From a checkpoint of a small model that predicts concentration at each pixel: 24.3 epochs.
Rows from block 2 of the decoder, named by matrix and row number. Each number is 500 + 25 x the weight over its row's rms, rounded and kept within 0 to 999. All counts start at 0. Numbers have three digits each. After the name is the row's rms in percent of the matrix's.
# conv: 3x3 conv (decoder.decb.0.0.conv.weight, 128x128x3x3), inputs 10-19, a 3x3 kernel for each
conv.47 098:519512557491510613499487522480483498477473474486470479479471481460496488517475456491503495496489495461493482510508507536543519506543481496478518498485499512436526493450499499492486468507489502436504506518496507485566462493506456477471440461515572522493502490495508542485
conv.48 103:467526520450461469488488483513482501456529446479491518498485483505549469481485509517536487532525485489483515469555495532470497498522492459500507486517549520492463463487507443502491513493497547515526456491531499494493491476509516473521508508488517475506472536506481488452
conv.49 098:492516543477471488431552508524524500545512487484506462560491476529538530533535525521472534507482480527509506503521541513503500532535551482472440490466480532493487513516488539518497541489508452526531484532497477489502522521517501480509542515516536487531548526529534506489
conv.50 101:509493530484478531481508557518487496482478483520480468480516502466477504486513544481515520487469478514495490502493474504483561509549499490464498519485535510526547526488460446519495549511471523501522478497522473497530515502477471540464535511475519506484539492516474494534
conv.51 101:511486505525477495533482502499509486491467537519494511505520542518446511521503499540496536490479548525500512537508494467484519492509507536518474513462509500492491490494539568486541519517504475514521500526505502475492463504499506500477497517511493472516512460522502486504
conv.52 100:478508456476488487541544465549544539531516524514509491539498511508514515555503465486495491486481514484528547525495516534493496492505504487476464495507506465513509494494469558496511507522470457518467479536442556521506493528455520501485544527465541482505470522552459487531
conv.53 101:512485468529539526502503523500487498512500507485479510485552524513489528464503490525489507495513512495515509512499553520495501507507520498456505488494525495503533459479499479490505507520519444472473530514441482506484476501465504528484495503493510513442483488513520460482
conv.54 103:514463489485508462493508470513487515548481514498481497477493460462489504518468567508488499485492535511500502491516531533491534509499533505469519471446495472459473470493452481485474487510502460474453501489508498489490529481477512511487502482473517517499527527509522505523
conv.55 098:495520514482518495495505486458481486496490557497462503513500492539535515526467523467524505502493508492532480504526513441495491487498508482504462535512491501457492511487490514488491481428494526476493488519493489552487503458513485487501508479478548459446512455497509506498
conv.56 103:531507503525503453490488473517470524508487470500519526479515482502504476489469527510525524458524487501478528517489493484516489493506481499539507539499575513486483497437458469511493524510496471489506481509554522506485502488506510497500511499505503448472508531498508500465
conv.57 103:490517471484529492460493465515503456514504523513492470498490475540496478463508461521484503523479523561494512538505513504519471497461551456474501485486497458510507515493464512473490455519493518497490518491453527553455490531483551526484509517506516489530486490505570515528
conv.58 099:465475463529485495521457521523520448526521502524518516489472468482524476488481504517521479478505507520488516486493504508538480490480474549513505551504510503515500526506510520515488497510510567493529502447545542465500487499528510463521496458523522517479498522525495519502
conv.59 103:481490542497484509525479493523525482504473501546511483499534522505518502523496490532507497450501535482494509516495490444498543498507494476497492461537531501479497528492480508516492550489496499512457513466447450475509552550499546475515487519508498482504482486479466535465
conv.60 099:458498479480466477472466492515533511511553514492515533495512526473526538483453484475458495485478526505481532528494459520501485493505487532475547516479495493478486490490543498514558471505510502451508483461528515449513439464541468472521477455487485489499574492466500500462
conv.61 099:481458473485545526510505465474481509513481473501502478491451441501512499505477489516459493440483472495451473499560487450531514462475514498489512499497502502528481512466502507491494485491506522519520559517530477482498476494488573442515504485468498487526517462486495518473
conv.62 099:503483526521489516564495470498518484495507464519476476535500488470478487523494482470483462464489486482545485513522539486475514524516519505508505456468498460505513518534496504495472512528482499458485483515538489516531518520453488520502506517458489499476506522545481495499
conv.63 101:510471489489464476497511485491502516530505463513537543478506470488444491466494497483470485474491518470480498463492442524480449502471496520460505456491523498500509486516517480475503487487489481467527510507493510475503478538475466525505478496476449550481500522504507477490
conv.64 102:539534522447497481517513518487477511455509481478530492503480473534523521485511470535561504512503519513502537501472523497477474497478469526522485476499507511483540467478487537508500517521543504504512512501528470471479502511477516487512480498528483489501475488478484484503
conv.65 100:495496565486481514511456490471488475479475493474440496512498538515481524508513489520506533547551525510486487533528471519555511517500513491462499500478540502461516486491490488488500483487477500473505534492477518515512498475497490477499475488483494494519494458454484479485
conv.66 101:531511493496472511500502483474542489511496519519538505487489487515465518477506534489468482515495494515486521533451502460524487480495522516474506515548450474485485475518491493456497472534508488462531488508511475501536473512502499515504516473494485567484511469528446524480
conv.67 101:533471505457519455482510479514482507511505495466532508478519508514528504500504503501509504551521541490519560458477478511477474516467511529437530491511517521506496485501507427525487499520508476522565487459440483490506508473515505516523516498512474511523481540454484508478
conv.68 100:498507530461546448522475501498484515477493503469449481502512542523493501467483469503503543526466488513452517511513477499521472536504452522447539495537544488532516498523504490519530510497497495530494498458517492504496494463515485502546508492519472447487501491488500415480
conv.69 099:512448526504466484457468496506514507488540491503470506499458462529530528508467503453481476542487480499484507449514507495489464533480487530478512515505517524521464526527544467511473509499497526497504478509512522513499502498509490474471475514489509498460485558484487485511
conv.70 102:549517526528473598526519544510490483495496487498508533474471475525472505526506483449480524488517457498525453524453473501487519482501499503488479521501525492488535478534541492487538482508516573556565569488504513537479483493510513515525500483523492505519498479512532463488
conv.71 105:541469485509515500434543505520456493497471492470476495504510507499493493529526454544545514490524468541502545509500477523521494482500514534459510470452538499528477491494516500470485473521494479468458502498463507484442497498493495506523471506470468489476485537500545462507
conv.72 102:528479515544509484483498499526501517491536489478505516528497471477503504500510511559518511506488495475489506506505473519488527493524488480511517507479500535477502516515494497482473503459495498493469521537450499494478483504471488520474497506505456505491447536457523458523
conv.73 097:491511516533491519556512487485511477514444537502509506498510482502483540506518516502483488484511522522492451532511508512532500477485472498501485550474513485506492501480547528453537486485520523538464527487482543500512473513482491430519473472473515503527485448521516528511
conv.74 102:503492530529516493507497490482526501509484508476504493500504501521506534501470512483481497456499462512513450521516448484498534485475505479505456526459485492457497506532517545471521507497532511538473548526490549514506498528507484500507502523488479539520501446471522502519
conv.75 101:499505512501507490505477489461478465478487487484470484493525523486539513506453533537505526512500500529484491525539498536498520462520512509534502468515529485516501482543504508481490470507506490463508463483517497494519512466484482498487516500488512467516519481526465474482
conv.76 098:545476506497502475523478533500507514500524517502517510502502477492452494509526478442534473441450465503556495531510494514475463492483489521533465510485486477495504489525516495505496485531495490512514505498532513530490513517490468490489481503465499487513472553445531460546
conv.77 097:512480527516453484523477515527513498522442494487470457484496499517505496480482504463515470473512469495492520455499493446497481486502471503492481519495489509514480467512509495470555464496524526510469513535561496495525429483489460468513472468518484511493505507512493534466
conv.78 099:496503497489466483487499523492475501496496475494475477482531504462494485467497496509506471495479461502519481491497481481515458555455475511515467514465461502465514499509475468504535475493538501507518490541494512520535476516509486506494487489499510497472507518491528539482
conv.79 099:458503476488491435512485512524527510531537526500541538462462499536510518506490484474474508459446488511495494507512498505507497520505462477471522494505489525494490482501511508536517494556516506490529480488542530472517501473483535495523539513511527539501538564518495537511
conv.80 100:532488450493520542449508509480523503503480469479494548489524493503490544537516460530488497507494506479434487501480527505495500491468476501535507476525468500481525523474494492456532491532531537485527467505456477468501520487518485509485467454524496497468558488517474497502
conv.81 101:506522520440497429497484506506534486486512513501522499503510515525543492503504474529452472534477503525533519518507492536496474570566478481448545485458504498445490543541519526527496505516510495518546472477493475497504530517527508484486505528472532531528502508493523470531
conv.82 100:516521517505471501523488534481515510489503510467511501526498504478496536504520553489479495467506470484536551468510515462492512476502455504463509506526466528489485540502531487497512491486554528498512513513521508504521479498530476495541482496513496534546527486511507563483
conv.83 100:529488477472477494538488477506497510490504500512460500490485487528505466507487502470509574524499497498549493532458518485486501518467533490482480443474494496501484552561501513527483498491488508498503482510495530514503483506504483515510494528449517462476508505488510505494
conv.84 103:502489501520511482465500559471514508516495508516497512536512519494504522511472510515490493507509482503469499543479497492516486479497531477539446475551522492481522489503499529477506459483499489521522493491520580462483493512486472470514504476477515491507510483493474505522
conv.85 099:453514485515484515507490506500507504489489514496508511492513486529503488519508501490510519507481484467484508559457538479524473521495478479483493497523498514447536524474473482490543508511506539497517489505446480513497513475488492522459490475470497529503541443496478480521
conv.86 097:513480510529452516498440504504495513490498498511500496480503456499533501510530534460462482469488484459531502464497499489497498501515514482526501488508500491538473497478494447505506472507561514516483512503522496465532483465519478472528463477519536496490491464471462489440
conv.87 099:492488465523469518518493491526592553543522530497559556530505506519501500484471553507497500477503476487502487481465497458475526449418454514497466454469495470519452498553481511483530527510572508480542525511508527474537497510516503485528523515540494525555500506533545508509
conv.88 102:537541527517438518503529506537510497508498482510479471487501479523469497472501499513581499538491523505506496409507486550473506477514494491521496494514511506551516486478477516513524541467528474490492525513505488478493508508500513499530474496512495480510529511502492457482
conv.89 098:520491490498446497544541499519490514513507511482497489527529524471508487499471467523557517539526458520479506479519474517457475499491489531466475503461460506492414507523499512482522513505479473483445521475498538496488515480506473504497479506517488473494500490521510492497
conv.90 100:529520538533486535525494526497498482518509543487476518465477510502472509502474528511520527490455462500513501505479526525497518499484473509464460494443488489478450530489506523497534525507536516487520504563519542523499460486487501497493545530534495466497465490525516455560
conv.91 098:494492498516468449534466482469529484465493521489489540477519492488502483485496512507464503460504502489499523486473493493544498468522463512535459553517500531524480498487465497489527501463518549441519494486513510472531486484502473489498486493520516462526468497521488514539
conv.92 103:492499489519501500495498561527515539559518506517527501505493479500501493517494545484516514505476503491516491480488529489479493504456489489448507479481549514516565557572520531513505520527548479494510501539469531495451506559532525522518530549506454541540499566497461517526
conv.93 100:502467506477496519468485543502539513500523493511548481501530526525534514511526583488496491499478516506486493525516510526530496502487475501503503497498497475500493492506525508496515496502504523484518489476521502488506473503535537477534516504530506484454499543505507520476
conv.94 102:494500472461544516514488508513560469494487491498524514486528518543498482531488524495506497504479530509490507488509517446510503476495492507482489499572469490510509528477520522503516521487509506531504522498490459540534491508500531522518483509460507535521529461547488520469
conv.95 099:474513523463507417495528514468489500469554509486471500534498543528525518525507490510502506516428512498522496491531488490498475485530444523510501485529498483491479477511487511543476471494481510484494471512508543505509520500518483468517511507486530505495519517524474511519
conv.96 103:474469508487465479546451537508504513447497490511520492466464473518540497507484512507491488532475546489497520497473485474517523504524484491493507529516464514492530513519525506509472484495453506527516450504538475504496524509499507504497507484497520499518541489505521509456
conv.97 101:498498504477527516522476464487511525473501460510502526509494492483538499458484512496433462507512526508475459486525519493541490488517489508519479545509481537472485510470470473514493492484511479482525505500496497520518470452465465462532489456490489508493487463508526494485
conv.98 098:521472531462472461471474515520524468481514533467522462477508505543532478504494430469513461498463485502486507512483467480484523515516510482474558546504501476527519497484481494523468494496466549476516499475483514490500515499499535507493502480530495495508489571493500478483
conv.99 101:509496464498543519507519436483519484459522494514522501487508521509560507553543495473502470477480485499491450469497503512536461468458516483497475503540479510552507503495492531533508515523504508472505498507499504503482495489515516516500559483521471532522529488520489487489
conv.100 101:478466558473495468467521528509478461495534505510500459487509519520499471540482475507490518496467507539479493517491518500464486514519487507525521538462523482523494519542518508553498492515452524506472499515553498523449525516510510554523535570510490504492517504480499503470
conv.101 099:502526520472456484509489474505493487494474537479465487467491503519499479473486483492480533510527509489497459517455500519508490491501537495484475490448476499504465504494482495521531495549503498486510496520490478535545501482491479514480503516490518504469547501502476520447
conv.102 100:572527528505526538512484498493508500461505490498466548519506511482486485470493508482511511517491514502475504528493491535534508541464507478491541472534516483499529462425494452502493491488544509496511487497515470534494478467519470466496481497523513545504475490479488501449
conv.103 099:516473492468480471464500451527512537556500535501545528485495535499516508521513583485444500490486514468519525489505468497471492492472474497491500493433496478493492514488500489517552474529502477505505447520547526504517473494509462534482502496496499514517538548497491498490
conv.104 101:510508482478500490502476532500485521473503469511515494490515487513562474468497472466472485490504481512470467479501535476514489501477489518508526480547486522537528524493485482543475509500488507431505481495506460479500530521495500494536506489489483539465523525522490523456
conv.105 100:456533458483511495547482535476526509525514486542469503481479481509518479558495524484487457521491525514494496493490527479493505489456484516504504509563459510466523503503497512519456475499514535483554502496525499491563516519519539494512512528485490558500543485515479554464
conv.106 100:449509501477483419511454479533519507478543485483502498528478522519470450506479497505521472502494492504463535485486498482449534486525512483506523476521471497508495529493540508548444478481523516505576494502530486503507520525523493523544517502537519529504504470476473472522
conv.107 098:516503500520464476490505509476505476486502493479483488517483531496533518506512504480489464492501496479445510520520509495508515528495476504517487498550474464514500458475502526515529485492513502489564540488518561505526476485507479431479502475495526537514483498512465531522
conv.108 102:429456516488496493514475477523483518476508510519523507558490533506531489467529519504527542488487516506502484487496498487475506497543494515527500494458542478515492512504507509539477505495532494493442478509506490490516494538478508495519487570503500496521494508483476510468
conv.109 102:491492500536471490541487534515527516506562481573522482499512547475478499532497463514532501508495482503471490460511495470450465474498460500475536485491503491511500507506542518500532518487506509487504525497520535519473496484532484512491495501551493479521510512471527486490
conv.110 099:505528501507525499524497539533503497500531467503511491434519508521506483454508459483545492511451454548516481505484514543494470484487493491490482507545543495492482529516477499502476474485458504497571537506458518504515500485493486469479491492477503489506473521471496497490
conv.111 098:530477532489506452485468558457481494514496474491491528501540508513513493500494491507510502499497461475517502510496491487527527494492492469535507497482517532507549497527448508460500461476497520520493515522482555500471491501512499494480521516495503520472510467507506477500
conv.112 097:515500498523517505485507485523508510501480476453511482462510496501445538527520541477503500503512500465517523501501507527478475539494511491526525477515475479564543518508495503478497510537474492515494517534511481512495516525493509510472527528509501490500514521530491524492
conv.113 100:499508470445473454478491522544525526488564458478473516515498505493560506512511485519511467523512549486534543461506515528513461521535499485531560464527468537516506524494496485555460503489485502480488486470478490480507534500549489531500540531512489555494528513540477509487
conv.114 099:516476513505505499520510473518590499518549528537577570465497537492493553530537520489520509473521474448501517481512535503534495480490486521517491502465530502524471505511526512485498499499515470476474467495540512469517487506503508528544489473473480500467503513452494498523
conv.115 099:528545530481478504451468512512521520505520478458490532507541522513497509505536505504467479527481477478500523452486478519515453502491516526513485481504498528470516506488507489485488515496481504516488506496472502534509490439510492502526483470506482468472508536477526491505
conv.116 100:495536464512512486507491492516497475500486498517511494539484516494526518496435512475518458485484539511490521541538528478514454468525472507528507476528474471522501478472517521522478486500495477480497480514491499453541510530527512487537473526482474508467480483464484496521